From a checkpoint of a small contrastive image-text model.
Model: encoder norm layernorm, encoder activation gelu, text encoder width 256.
Rows from block 2 of the text encoder of a small contrastive image-text model, named by matrix and row number. Rows with one number belong to one neuron. Each number is 200 + 30 x the weight over its row's rms, rounded and kept within 0 to 999. All counts start at 0.
After each neuron's rows are labels from the 100 texts, of 14976, where the neuron reaches its highest value: "tokens" is the input token at the peak. Only what is clearly more common there than usual is listed. The data: pictures of board games with random positions, seen at a slant. In brackets: how many of the 100, against the usual share in percent.
# fc1: MLP up (text_encoder.blocks.2.mlp.fc1.weight, 1024x256), inputs 0-51
# fc2: MLP down (text_encoder.blocks.2.mlp.fc2.weight, 256x1024, transposed), outputs 0-51

fc1.284,180,189,230,232,179,238,187,136,151,163,192,161,189,217,197,193,198,193,257,214,200,199,182,175,167,243,160,209,225,206,176,196,190,223,191,159,162,190,178,170,219,165,223,191,250,187,176,227,159,211,209,257
fc2.284,219,130,198,194,177,210,141,164,192,195,158,202,158,238,198,152,192,198,177,183,164,224,211,247,208,195,219,196,245,179,201,184,135,213,213,254,187,221,162,168,231,245,211,207,187,250,203,176,190,182,200,236
tokens: "26" (25 vs 0); "24" (23 vs 0); "25" (20 vs 0); "28" (16 vs 0)

fc1.450,211,213,192,216,250,190,176,226,194,177,241,196,149,241,241,215,149,189,205,237,206,232,275,222,195,200,198,244,203,193,132,143,187,210,186,234,202,189,189,211,229,202,270,191,162,241,209,255,248,169,221,180
fc2.450,201,222,196,227,204,197,226,182,218,199,213,207,214,223,271,166,172,157,115,140,213,190,207,232,204,164,201,188,205,170,180,198,218,165,193,229,163,192,212,206,197,193,195,239,225,192,169,212,166,304,240,214
tokens: "grid" (62 vs 2.1); "7" (37 vs 1.8)

fc1.511,193,263,179,173,214,185,180,244,154,230,206,183,176,292,209,190,188,159,215,174,220,201,196,193,187,227,213,189,183,161,161,229,223,239,290,209,256,243,190,116,219,238,248,184,166,186,188,174,269,172,171,231
fc2.511,206,231,190,161,167,184,197,149,253,213,207,178,237,216,223,145,152,183,213,239,231,189,173,231,232,173,186,226,166,178,183,209,201,147,210,188,146,183,174,142,172,198,197,158,182,207,194,241,181,251,232,231
tokens: "16" (45 vs 0.2); "14" (31 vs 0.3); "17" (24 vs 0.2)

fc1.468,168,218,190,178,213,175,222,202,179,222,227,177,197,209,197,184,205,151,220,169,217,262,212,230,219,182,190,169,200,181,274,213,190,206,231,163,171,236,211,188,181,196,210,206,226,192,168,196,242,233,143,261
fc2.468,231,156,185,214,116,214,176,186,215,148,219,217,160,195,242,163,187,195,186,257,232,256,233,225,221,201,136,198,143,243,225,195,297,180,179,214,224,231,241,236,217,219,184,188,237,161,224,183,178,174,189,246
tokens: "1" (73 vs 1.2); "18" (18 vs 0.1); "20" (9 vs 0.1)

fc1.185,197,218,211,151,199,181,217,182,237,198,194,221,175,250,193,198,182,234,202,197,156,174,171,229,182,194,155,208,201,240,200,209,232,199,189,244,153,240,189,215,202,176,198,167,190,186,152,253,182,224,200,186
fc2.185,167,268,130,172,179,218,178,199,206,302,162,163,207,197,171,195,239,150,204,199,220,222,185,193,157,205,153,190,130,196,214,149,228,216,225,214,182,236,216,246,232,255,181,233,202,247,209,219,199,241,222,197
tokens: "grid" (100 vs 2.1)

fc1.327,157,177,214,183,285,173,172,202,169,151,189,200,198,216,155,226,221,229,198,223,218,202,244,130,165,204,190,222,175,205,213,210,212,238,202,212,206,232,265,185,176,169,233,180,187,232,252,211,216,232,235,173
fc2.327,192,209,222,200,203,228,212,216,170,181,233,171,157,206,184,174,195,194,236,198,237,211,208,147,174,195,180,191,183,212,212,208,218,173,189,196,156,213,214,136,168,157,221,186,232,271,206,192,218,195,234,228
tokens: "0" (82 vs 0.6); "7" (18 vs 1.8)

fc1.45,208,138,220,166,196,159,164,157,226,179,185,181,180,184,202,220,224,209,177,197,234,215,196,234,208,215,205,268,217,206,206,218,191,236,150,190,190,201,221,219,140,223,188,189,231,187,246,150,208,197,208,261
fc2.45,213,160,213,176,197,171,238,112,225,216,198,198,200,170,178,215,254,183,197,223,172,224,182,239,195,210,137,207,221,184,234,230,171,176,185,177,193,218,241,222,163,194,211,130,151,185,239,246,154,225,183,225
tokens: "26" (28 vs 0); "24" (15 vs 0); "27" (12 vs 0); "29" (11 vs 0)

fc1.586,291,200,164,207,257,240,201,226,220,178,142,129,174,201,172,243,190,197,168,185,181,227,230,258,228,234,189,252,199,140,187,240,204,164,191,251,244,272,232,173,175,168,262,245,175,141,230,234,168,208,278,178
fc2.586,178,195,230,171,246,242,235,212,214,207,195,135,201,167,199,228,191,188,170,248,173,244,189,184,172,244,233,176,192,192,212,233,198,179,224,191,124,192,204,198,229,217,242,197,171,192,245,243,180,176,176,170
tokens: "rack" (70 vs 1.1); "a" (22 vs 2.2)

fc1.491,200,192,160,179,223,175,150,207,133,122,201,182,218,246,191,197,207,145,236,192,230,242,178,202,202,177,182,164,181,250,212,225,261,217,207,150,229,254,165,210,226,238,183,228,157,164,176,185,212,200,152,188
fc2.491,238,198,190,156,181,162,269,209,224,189,206,217,229,244,249,165,209,179,259,217,167,187,227,285,218,235,221,229,132,156,235,162,249,187,175,201,211,257,299,242,209,174,190,172,227,219,180,243,169,210,192,192
tokens: "23" (25 vs 0.1); "22" (22 vs 0.1); "24" (18 vs 0); "25" (10 vs 0)

fc1.663,202,176,237,192,221,232,159,214,181,225,191,204,177,235,183,188,171,206,199,267,212,158,219,202,188,183,142,213,182,146,176,174,185,222,182,133,215,217,167,256,206,190,191,191,175,157,219,222,199,230,152,232
fc2.663,162,210,234,219,184,168,211,168,187,209,239,162,116,178,239,160,202,222,169,163,195,195,264,156,156,173,226,207,236,179,174,171,204,215,200,246,244,190,202,184,201,261,216,191,198,173,206,195,185,173,191,184
tokens: "grid" (86 vs 2.1); "line" (14 vs 1.1)

fc1.400,200,190,134,220,200,157,179,192,202,177,192,237,171,195,156,175,194,202,247,170,174,220,210,139,254,187,208,208,220,190,216,209,154,168,166,158,207,213,182,175,233,201,221,186,203,154,199,187,179,223,227,202
fc2.400,198,218,193,208,197,219,196,183,235,213,219,147,166,102,177,160,226,204,158,213,197,196,175,188,171,188,165,187,244,179,216,201,133,142,201,183,164,242,201,224,241,187,165,172,248,163,225,193,140,193,158,208
tokens: "2" (100 vs 1.4)

fc1.548,136,218,183,163,201,177,211,189,191,212,224,180,203,249,230,195,203,166,165,165,203,215,210,205,171,175,177,201,167,154,242,217,189,219,251,178,225,198,201,154,241,234,218,243,213,202,173,218,240,197,150,248
fc2.548,240,214,198,226,85,223,203,164,197,197,223,219,226,224,205,140,224,180,176,235,247,228,181,180,194,223,169,235,152,224,212,229,230,155,188,226,227,167,204,254,196,218,201,170,243,185,267,206,201,194,207,253
tokens: "1" (100 vs 1.2)

fc1.354,160,270,198,180,229,166,186,259,103,222,176,130,203,243,205,173,172,184,213,185,210,191,165,181,170,200,214,204,198,160,185,180,215,210,249,192,283,223,132,141,235,217,238,217,177,184,169,241,261,148,170,198
fc2.354,201,237,231,197,192,192,212,167,234,261,233,193,228,241,220,152,123,243,194,255,230,201,172,214,193,202,198,210,144,176,193,213,201,156,220,199,171,169,182,200,189,187,187,152,145,207,215,243,219,259,204,203
tokens: "16" (45 vs 0.2); "14" (41 vs 0.3); "17" (14 vs 0.2)

fc1.724,178,243,213,177,259,159,197,192,219,179,199,203,159,185,200,222,215,198,189,173,212,209,192,226,158,197,192,258,224,168,137,203,203,198,229,180,171,188,193,204,253,164,180,209,191,211,213,202,235,179,171,221
fc2.724,214,178,227,172,219,174,186,236,159,237,145,154,181,190,223,226,164,187,207,192,191,183,173,164,235,186,256,147,152,206,234,225,197,223,150,166,179,159,133,196,154,181,225,194,181,206,200,160,208,197,201,244
tokens: "14" (42 vs 0.3); "16" (35 vs 0.2); "17" (16 vs 0.2)

fc1.75,161,170,205,161,217,254,169,216,174,217,219,196,159,239,217,205,188,201,264,181,223,205,179,218,198,199,227,221,218,188,250,198,229,134,225,169,239,206,210,157,222,215,216,146,149,168,159,147,215,163,177,198
fc2.75,215,172,164,178,178,155,152,188,206,209,183,203,252,231,153,205,221,235,195,241,166,179,212,225,282,159,169,198,254,183,202,200,167,237,192,194,198,195,184,199,174,192,163,176,229,208,225,185,182,214,165,187
tokens: "1" (100 vs 1.2)

fc1.90,247,204,194,187,210,231,259,245,204,183,175,201,194,216,211,131,209,172,215,213,182,250,255,203,204,225,242,194,193,192,169,215,235,187,216,204,193,166,191,205,224,188,278,181,189,197,144,176,187,176,225,179
fc2.90,223,167,211,225,172,202,237,151,197,236,215,267,204,206,235,149,181,179,241,241,233,153,156,255,179,179,175,187,208,216,195,212,243,220,241,251,162,211,170,276,177,245,185,203,221,187,237,190,145,202,163,220
tokens: "grid" (93 vs 2.1)

fc1.264,205,223,193,230,177,233,157,241,217,194,257,229,204,226,162,158,190,214,215,229,185,213,187,209,204,214,172,184,222,207,197,180,185,224,243,200,145,247,178,203,196,143,245,230,207,204,163,216,188,225,207,231
fc2.264,176,209,287,158,214,223,206,160,178,182,235,184,180,180,244,239,210,197,204,188,206,206,182,236,112,193,157,215,152,167,190,203,256,224,169,150,181,196,161,173,254,210,175,150,220,175,224,235,214,200,187,241
tokens: "rack" (50 vs 1.1); "7" (29 vs 1.8); "3" (15 vs 3.5)

fc1.175,149,228,214,182,237,229,115,230,177,181,256,155,184,179,221,158,182,202,213,207,208,255,220,215,195,215,221,238,241,194,241,209,209,196,197,177,236,216,240,129,194,236,230,178,164,183,177,182,216,125,150,206
fc2.175,243,197,188,152,199,159,159,210,196,206,226,178,204,160,138,225,176,182,136,248,146,164,201,231,277,156,167,241,264,188,195,218,162,184,162,177,170,201,196,193,171,167,161,213,229,237,182,150,165,187,223,184
tokens: "23" (30 vs 0.1); "22" (27 vs 0.1); "24" (17 vs 0)

fc1.343,161,240,200,157,230,151,176,230,121,222,213,152,158,247,209,181,191,169,207,195,200,216,200,195,204,210,228,217,164,136,219,186,238,216,269,233,259,238,185,162,220,191,249,204,174,192,174,198,247,183,149,209
fc2.343,223,246,194,152,171,204,215,175,261,228,210,196,257,232,255,185,112,230,217,196,228,166,193,241,176,191,192,222,171,172,189,187,165,153,187,172,168,169,169,203,179,211,184,194,156,214,195,231,206,243,188,199
tokens: "16" (45 vs 0.2); "14" (29 vs 0.3); "17" (26 vs 0.2)

fc1.515,172,182,199,177,181,184,262,209,194,166,189,200,194,201,210,180,192,211,174,211,231,196,209,246,212,173,163,196,232,147,189,148,184,233,228,173,178,208,193,283,191,215,206,202,163,209,182,270,237,201,194,224
fc2.515,199,204,208,221,201,270,185,230,151,233,246,215,239,211,200,270,174,161,152,207,192,206,224,234,181,185,207,172,201,245,106,173,181,202,246,222,203,244,196,214,218,248,232,240,163,187,253,230,197,148,182,236
tokens: "rack" (56 vs 1.1); "grid" (17 vs 2.1); ":" (14 vs 6.4)

fc1.436,203,213,193,191,212,160,226,211,182,213,234,194,189,193,227,195,227,224,207,165,210,210,213,252,170,176,230,168,193,178,232,196,211,183,209,201,220,158,238,167,195,184,226,248,221,252,163,201,233,193,159,206
fc2.436,194,159,168,255,164,170,155,163,243,172,181,247,195,183,197,218,193,203,186,227,223,208,151,215,168,236,161,228,186,220,145,228,225,210,155,226,154,206,161,237,218,256,200,217,188,136,232,233,176,217,179,285
tokens: "1" (92 vs 1.2); "noughts" (8 vs 2.2)

fc1.553,218,203,182,179,251,202,165,225,128,243,242,238,182,246,213,159,189,213,142,179,204,204,192,180,176,160,191,163,237,191,235,196,192,216,202,207,171,204,204,249,181,224,212,257,226,171,191,184,215,214,145,182
fc2.553,181,162,206,218,207,194,272,158,258,148,203,176,217,175,221,193,218,207,238,224,175,270,190,251,221,195,227,208,166,213,228,254,252,218,177,168,153,205,177,257,128,172,262,154,173,142,209,220,157,217,211,172
tokens: "23" (22 vs 0.1); "22" (22 vs 0.1); "24" (18 vs 0); "25" (12 vs 0)

fc1.696,113,235,211,224,197,214,216,188,165,167,161,164,201,201,250,214,186,204,218,181,159,237,230,208,162,193,167,169,204,160,208,214,200,218,206,190,220,205,243,223,182,223,220,183,168,191,265,180,205,204,226,194
fc2.696,222,203,220,220,193,247,207,158,277,244,185,224,246,217,212,161,163,198,239,244,192,193,205,223,196,226,204,202,194,181,203,184,227,163,156,226,176,206,143,196,199,216,144,180,137,184,258,232,225,185,217,171
tokens: "14" (54 vs 0.3); "13" (36 vs 0.4); "12" (8 vs 0.4)

fc1.665,163,228,158,236,173,214,201,199,202,216,200,190,208,228,204,202,152,185,110,195,223,194,126,155,178,222,224,236,178,193,213,183,224,214,149,156,234,211,209,199,187,151,216,206,198,201,225,244,225,154,183,141
fc2.665,222,199,252,181,234,166,195,176,212,231,229,181,217,244,153,196,255,161,165,171,194,231,194,177,203,229,153,160,181,225,274,255,199,218,196,210,206,211,219,221,180,227,187,199,194,217,202,138,169,199,208,164
tokens: "2" (100 vs 1.4)

fc1.447,204,171,181,213,228,169,225,251,194,235,172,213,138,205,172,207,272,179,184,158,179,236,172,211,175,189,246,228,197,198,215,184,188,176,183,205,226,216,231,187,162,257,197,183,205,213,218,140,159,193,184,132
fc2.447,190,203,181,191,229,200,174,199,217,195,204,195,193,200,155,245,186,237,188,271,175,207,244,224,247,136,222,207,224,202,205,244,184,154,201,225,214,186,209,227,183,182,197,209,226,152,189,168,132,255,190,179
tokens: "grid" (41 vs 2.1); "1" (31 vs 1.2); "upright" (16 vs 1.1)

fc1.732,199,193,171,203,202,240,205,198,209,206,232,184,148,240,160,187,246,215,187,192,175,180,179,191,197,218,200,167,158,208,175,232,201,162,173,211,223,228,170,160,161,252,202,227,208,171,209,173,248,134,162,185
fc2.732,187,187,200,154,202,187,193,143,259,223,212,248,217,148,198,178,225,198,186,213,175,163,207,251,247,185,247,227,181,207,189,200,180,186,185,114,143,204,235,200,201,233,239,173,176,259,155,194,135,228,208,194
tokens: "upright" (31 vs 1.1); "rack" (25 vs 1.1); "discs" (20 vs 2.1); "in" (15 vs 1.1)

fc1.496,194,206,192,233,239,188,137,210,184,146,201,212,236,219,209,196,166,181,189,183,178,211,186,216,249,225,132,210,170,167,213,168,189,162,203,177,286,230,146,153,225,206,173,174,202,155,208,191,223,90,206,224
fc2.496,176,258,184,172,249,198,205,197,199,231,173,212,215,163,241,226,231,191,183,177,215,242,223,148,176,226,185,160,184,208,199,209,172,182,222,223,175,173,218,221,215,213,175,203,213,224,208,187,231,202,181,181
tokens: "0" (87 vs 0.6); "1" (13 vs 1.2)

fc1.73,185,233,174,215,206,159,185,279,205,197,162,168,177,186,236,168,182,194,170,212,223,182,180,229,200,150,206,175,181,158,255,139,219,203,208,271,189,245,213,184,225,194,228,200,191,197,201,200,227,159,231,143
fc2.73,167,194,159,202,212,205,290,178,211,188,212,179,224,240,210,134,204,195,220,231,200,182,127,200,190,184,222,246,179,183,233,173,196,201,226,220,230,160,232,163,257,170,193,167,125,163,233,203,202,206,208,194
tokens: "grid" (38 vs 2.1); "by" (34 vs 6.4); "10" (28 vs 0.5)

fc1.731,148,193,143,172,228,226,199,203,167,190,229,176,187,249,173,225,219,209,206,173,153,217,168,225,195,186,165,173,222,192,179,215,158,245,229,198,217,228,202,177,155,188,215,211,188,209,153,157,250,187,215,212
fc2.731,235,162,225,176,183,192,182,227,225,171,251,154,177,220,182,210,171,245,225,184,185,193,214,245,206,156,239,195,156,217,174,176,182,220,152,182,206,194,256,194,193,194,254,194,189,167,197,182,176,229,230,194
tokens: "rack" (22 vs 1.1); "25" (20 vs 0); "28" (17 vs 0); "24" (17 vs 0)

fc1.766,197,225,173,184,156,202,175,191,207,168,223,160,176,210,187,208,219,199,222,135,252,193,196,183,196,205,192,163,165,183,195,190,189,195,233,128,233,185,188,140,167,207,230,193,234,198,177,171,222,164,177,183
fc2.766,203,182,172,203,193,217,194,203,238,176,180,172,200,116,209,254,241,228,181,177,180,207,191,172,223,230,151,156,201,256,136,225,161,185,205,158,199,177,181,205,132,241,191,193,133,207,201,195,236,193,168,190
tokens: "upright" (60 vs 1.1); "discs" (32 vs 2.1)

fc1.59,186,165,144,205,195,211,132,214,207,126,193,173,190,275,202,163,227,178,193,227,205,240,201,239,236,200,212,178,195,233,247,197,220,209,191,141,184,245,162,186,194,280,188,215,199,126,163,136,211,206,151,202
fc2.59,204,218,184,140,210,157,222,158,234,198,235,224,185,228,210,206,213,207,225,205,148,187,231,260,250,180,239,206,182,188,253,203,200,205,191,149,200,248,275,223,236,222,176,174,203,246,180,193,172,200,160,202
tokens: "23" (26 vs 0.1); "22" (24 vs 0.1); "21" (20 vs 0.1); "24" (12 vs 0)

fc1.33,175,188,202,192,147,199,146,208,160,160,208,177,219,196,222,206,232,245,207,169,180,190,184,171,118,183,202,202,205,177,157,199,210,254,139,196,180,193,194,178,236,189,206,133,212,179,188,184,148,170,207,217
fc2.33,183,235,224,204,188,257,217,226,173,209,197,223,184,206,199,277,209,195,255,186,194,235,215,240,165,175,240,195,203,242,224,187,193,161,198,149,241,211,226,203,114,192,166,206,233,172,169,192,214,204,169,219
tokens: "26" (25 vs 0); "30" (12 vs 0); "28" (12 vs 0); "27" (11 vs 0)

fc1.328,149,235,222,177,230,223,190,207,220,238,181,224,151,284,211,214,221,218,179,168,210,206,165,189,193,196,220,151,158,161,223,186,200,205,253,158,197,246,238,214,228,168,192,208,160,204,214,203,231,142,110,246
fc2.328,162,172,183,242,176,212,141,182,210,213,221,177,203,172,183,186,207,186,251,257,191,151,214,242,276,229,193,255,157,169,194,220,220,166,220,162,181,199,238,245,248,198,210,188,216,177,189,174,152,208,224,237
tokens: "26" (23 vs 0); "25" (19 vs 0); "27" (13 vs 0); "24" (11 vs 0)

fc1.578,186,195,186,228,219,211,239,179,185,226,163,225,224,260,211,196,201,196,186,189,207,216,239,196,175,206,227,228,217,191,187,180,116,194,179,184,184,164,195,179,189,226,201,190,165,146,232,197,194,170,216,182
fc2.578,208,237,147,195,203,249,246,162,209,207,165,243,185,196,258,190,176,159,199,206,212,173,182,194,155,137,222,245,184,166,206,215,204,124,237,183,149,137,236,194,164,175,186,151,172,205,180,235,199,180,215,230
tokens: "0" (100 vs 0.6)

fc1.621,190,224,167,200,200,195,143,211,169,192,203,220,162,167,209,167,206,181,194,158,200,243,205,215,208,249,191,191,169,172,182,199,192,172,219,139,255,233,190,145,174,250,200,180,185,200,185,163,262,133,159,200
fc2.621,195,177,197,227,172,217,232,183,233,204,177,173,197,74,218,262,218,203,208,221,198,178,242,238,226,207,183,195,177,204,198,234,149,171,190,187,173,184,236,208,152,218,218,159,138,209,181,169,205,187,213,188
tokens: "upright" (66 vs 1.1); "in" (13 vs 1.1); "an" (11 vs 1.1)

fc1.688,217,184,164,188,189,228,194,254,194,166,216,200,204,249,238,164,182,161,212,193,195,186,240,223,242,187,177,120,200,202,255,204,191,196,226,202,314,240,187,188,227,232,192,175,179,149,158,173,180,206,169,193
fc2.688,176,206,212,182,219,207,219,157,244,187,227,201,160,155,204,159,227,158,218,217,230,199,238,229,218,210,134,255,179,175,182,192,167,210,205,187,85,219,233,232,202,152,214,143,209,198,181,173,154,158,240,230
tokens: "," (98 vs 12.9)

fc1.239,171,215,166,191,206,161,124,233,177,138,202,201,173,267,208,173,204,183,188,194,179,199,174,193,214,205,218,172,196,213,232,248,258,209,215,165,251,220,169,178,194,259,194,273,155,141,160,154,231,190,150,215
fc2.239,248,222,179,188,183,162,278,185,266,186,211,185,250,241,233,177,191,208,206,246,162,177,205,290,229,193,258,216,190,110,216,196,193,201,199,194,191,212,267,200,237,181,185,167,234,215,211,231,157,208,199,208
tokens: "23" (22 vs 0.1); "24" (19 vs 0); "22" (17 vs 0.1); "25" (12 vs 0)

fc1.150,144,185,226,208,197,172,201,194,200,222,195,189,202,203,210,249,195,211,256,243,178,200,213,198,188,196,246,136,164,166,206,229,209,139,222,223,219,203,182,214,197,248,129,132,233,220,177,195,174,214,207,179
fc2.150,234,180,206,247,142,188,198,175,140,115,203,174,201,263,144,175,217,185,224,227,213,267,155,252,176,165,185,234,219,194,266,241,173,153,168,224,190,218,129,214,197,194,164,190,178,242,181,165,196,171,226,153
tokens: "grid" (47 vs 2.1); "17" (31 vs 0.2); "18" (22 vs 0.1)

fc1.630,175,143,178,147,192,204,227,179,171,204,194,195,180,162,219,175,179,172,178,191,195,192,208,240,246,187,207,136,135,259,217,171,233,241,186,215,188,216,225,179,154,183,167,191,228,204,231,223,219,225,190,163
fc2.630,219,228,207,220,199,194,164,203,158,238,154,167,206,204,175,186,224,227,207,219,190,213,217,213,167,169,155,212,168,214,244,159,243,239,169,165,116,184,173,209,206,250,172,228,190,233,207,211,200,184,207,198
tokens: "2" (100 vs 1.4)

fc1.492,237,191,201,206,230,262,157,201,234,259,165,221,176,173,201,246,192,212,153,179,204,152,246,212,194,180,208,196,155,157,255,197,158,198,173,231,182,204,236,213,235,195,240,200,223,200,237,217,186,149,207,166
fc2.492,199,192,200,241,246,233,253,182,163,212,218,256,148,175,249,230,221,202,188,180,173,203,227,226,181,183,264,213,157,216,157,205,197,201,185,163,192,214,184,196,183,218,274,133,173,177,181,190,192,192,181,209
tokens: "0" (56 vs 0.6); "6" (21 vs 5.1); "5" (12 vs 4.3)

fc1.727,178,228,215,238,265,196,234,170,197,198,219,164,153,255,213,192,222,178,226,157,194,216,211,223,194,214,202,204,219,168,173,207,218,232,239,204,206,194,193,147,161,243,204,188,162,201,204,184,217,196,143,226
fc2.727,178,182,213,170,185,179,164,139,251,214,169,189,193,148,206,192,133,225,178,214,161,156,175,261,211,215,217,221,182,266,162,223,191,179,123,138,128,173,168,218,166,198,234,155,171,178,245,197,206,228,210,217
tokens: "rack" (52 vs 1.1); "discs" (35 vs 2.1); "in" (13 vs 1.1)

fc1.153,205,189,235,171,203,217,184,198,191,159,251,218,183,232,199,207,239,232,181,142,203,167,221,256,237,187,156,147,180,190,210,158,234,180,254,169,227,225,224,177,212,227,217,203,196,239,178,173,217,120,208,203
fc2.153,239,160,142,256,152,164,199,139,244,192,212,191,154,159,172,220,240,172,254,235,169,209,197,268,247,152,193,227,213,182,151,208,189,174,155,202,178,213,231,238,167,270,251,201,203,204,188,205,143,187,192,184
tokens: "5" (100 vs 4.3)

fc1.534,132,177,177,153,244,234,120,205,173,145,221,182,184,212,187,173,226,198,171,218,175,233,239,248,236,234,227,165,165,145,232,175,145,180,224,135,202,193,238,191,177,213,205,133,224,191,175,210,206,190,245,167
fc2.534,222,207,231,200,165,216,182,164,199,198,227,235,153,149,178,163,182,204,209,208,147,224,193,190,226,176,183,206,193,217,233,194,221,166,182,194,197,217,228,146,192,221,206,169,208,216,173,171,178,148,169,229
tokens: "26" (20 vs 0); "25" (16 vs 0); "24" (14 vs 0); "27" (13 vs 0)

fc1.701,194,209,210,182,165,224,196,197,168,215,206,217,242,148,240,211,189,176,197,195,177,218,224,242,174,236,163,228,198,186,192,141,206,163,152,176,239,221,159,218,149,198,210,211,234,189,218,152,156,150,193,157
fc2.701,222,174,174,286,223,250,254,165,191,161,188,202,167,127,178,200,201,148,168,250,199,229,188,270,210,185,178,221,143,190,187,216,181,184,170,184,149,166,175,215,217,222,210,192,268,187,206,190,139,159,218,183
tokens: "0" (98 vs 0.6)

fc1.411,192,162,175,165,181,231,146,235,229,154,171,178,195,282,242,178,213,186,152,223,229,242,181,268,199,185,253,167,234,185,200,182,177,200,210,161,243,258,160,175,164,250,132,212,195,143,174,193,218,232,221,207
fc2.411,177,216,224,162,169,198,194,223,256,175,194,258,262,111,177,157,180,186,228,224,164,183,202,260,174,188,204,205,239,147,240,208,249,164,159,168,192,248,232,228,221,202,202,218,201,178,183,183,203,162,189,189
tokens: "23" (22 vs 0.1); "22" (15 vs 0.1); "24" (14 vs 0); "29" (9 vs 0)

fc1.352,208,230,157,195,202,204,193,195,163,179,210,210,185,218,225,182,215,169,212,122,190,192,222,185,158,215,235,217,195,241,278,159,233,212,195,202,249,247,193,141,226,236,217,178,241,184,164,193,188,122,117,213
fc2.352,164,195,205,244,197,175,234,186,199,187,191,210,201,135,202,212,205,130,225,238,183,164,219,235,160,160,161,180,199,165,175,217,165,230,181,215,114,188,175,234,219,175,223,205,252,259,162,193,159,165,214,264
tokens: "," (87 vs 12.9)

fc1.463,193,225,136,181,194,186,165,207,179,172,183,165,164,166,216,192,245,186,234,173,193,221,204,182,223,227,176,161,189,210,232,193,208,168,244,158,248,191,194,133,190,208,231,190,186,209,179,173,243,132,163,195
fc2.463,180,198,196,234,201,201,233,191,236,173,182,152,183,106,207,231,237,167,193,186,207,193,189,181,252,216,154,186,203,219,145,245,152,197,221,172,175,150,170,234,157,237,197,168,158,200,192,211,210,199,199,185
tokens: "upright" (61 vs 1.1); "discs" (23 vs 2.1); "in" (9 vs 1.1); "an" (7 vs 1.1)

fc1.423,198,128,182,243,190,178,143,227,230,169,241,269,234,182,148,184,218,175,169,181,249,221,239,212,148,222,135,214,230,221,237,182,224,265,157,191,241,199,225,175,152,204,210,192,228,189,178,226,207,202,166,172
fc2.423,246,211,254,217,244,210,251,192,248,180,155,161,185,210,139,218,200,210,183,172,169,231,218,222,108,205,147,211,194,226,233,162,217,217,205,229,79,161,195,200,171,207,210,184,209,200,220,265,172,217,219,192
tokens: "0" (59 vs 0.6); "2" (41 vs 1.4)

fc1.605,212,213,168,216,182,248,146,265,203,171,147,218,210,218,244,201,226,177,220,214,156,225,200,286,179,255,290,202,195,222,182,154,252,186,196,208,181,259,181,215,203,217,214,169,210,218,252,214,216,228,222,190
fc2.605,153,222,227,229,174,206,249,156,179,210,235,228,179,145,212,200,204,184,210,170,174,215,146,253,239,175,198,224,198,187,201,221,217,118,152,174,177,193,192,163,203,274,225,270,208,220,206,207,213,196,184,187
tokens: "5" (52 vs 4.3); "6" (48 vs 5.1)

fc1.735,195,192,168,158,214,123,220,214,175,183,242,174,215,231,207,225,195,186,205,137,198,177,213,247,137,185,197,176,186,188,192,189,207,200,258,200,194,193,178,151,184,198,196,217,217,231,166,243,204,181,173,199
fc2.735,234,191,157,139,183,219,153,202,192,202,221,159,221,200,194,122,224,263,209,209,226,198,163,232,184,199,174,187,228,148,203,174,218,226,192,182,211,171,204,202,174,162,159,169,186,202,228,223,200,215,199,224
tokens: "14" (44 vs 0.3); "13" (20 vs 0.4); "15" (18 vs 0.2); "16" (18 vs 0.2)

fc1.122,245,143,195,168,181,221,166,153,157,179,238,198,218,248,222,234,193,260,195,223,234,219,184,172,194,199,167,234,182,248,238,188,179,220,236,251,212,193,173,234,258,184,177,174,218,172,249,210,159,213,168,233
fc2.122,202,201,220,195,208,189,206,235,195,185,250,187,162,241,152,224,214,232,242,215,199,237,226,167,223,256,213,244,199,192,209,232,173,172,175,250,207,202,189,212,199,242,225,183,222,221,239,196,162,161,204,190
tokens: "2" (100 vs 1.4)

fc1.207,219,153,180,180,237,200,180,149,201,198,214,262,211,210,174,196,200,176,148,255,238,216,166,200,172,190,184,256,191,188,194,150,219,148,259,124,233,173,271,206,170,216,173,232,264,203,195,161,180,214,202,238
fc2.207,209,165,209,224,194,155,211,279,201,180,184,201,137,191,170,235,210,193,220,211,202,221,233,186,190,269,154,197,235,150,207,207,239,197,162,188,159,203,145,229,192,203,173,195,219,178,154,222,204,178,188,235
tokens: "2" (94 vs 1.4)

fc1.711,236,202,131,175,178,153,163,195,167,221,214,195,186,169,207,198,227,280,125,144,218,226,254,225,234,185,185,228,198,201,194,208,190,172,220,184,170,222,229,187,201,168,198,145,203,212,209,134,247,192,197,167
fc2.711,191,213,252,224,190,264,164,244,194,186,275,195,183,129,212,141,164,184,205,240,204,171,212,181,193,207,236,244,209,203,193,202,174,210,229,161,191,178,244,147,199,217,226,179,183,156,175,182,181,146,219,207
tokens: "26" (23 vs 0); "25" (19 vs 0); "27" (13 vs 0); "24" (13 vs 0)

fc1.292,220,177,176,228,208,246,234,242,212,175,162,185,166,187,190,174,188,197,200,207,207,168,198,242,220,233,199,154,168,174,163,235,244,225,180,241,176,187,258,141,183,236,193,146,143,168,213,171,159,160,210,198
fc2.292,214,182,238,203,222,249,227,156,210,155,225,235,179,148,173,191,156,180,194,229,197,184,184,226,219,170,180,212,166,209,161,187,186,211,196,208,136,218,230,198,186,216,196,115,228,188,164,223,214,187,247,231
tokens: "5" (76 vs 4.3); "7" (11 vs 1.8); "in" (9 vs 1.1)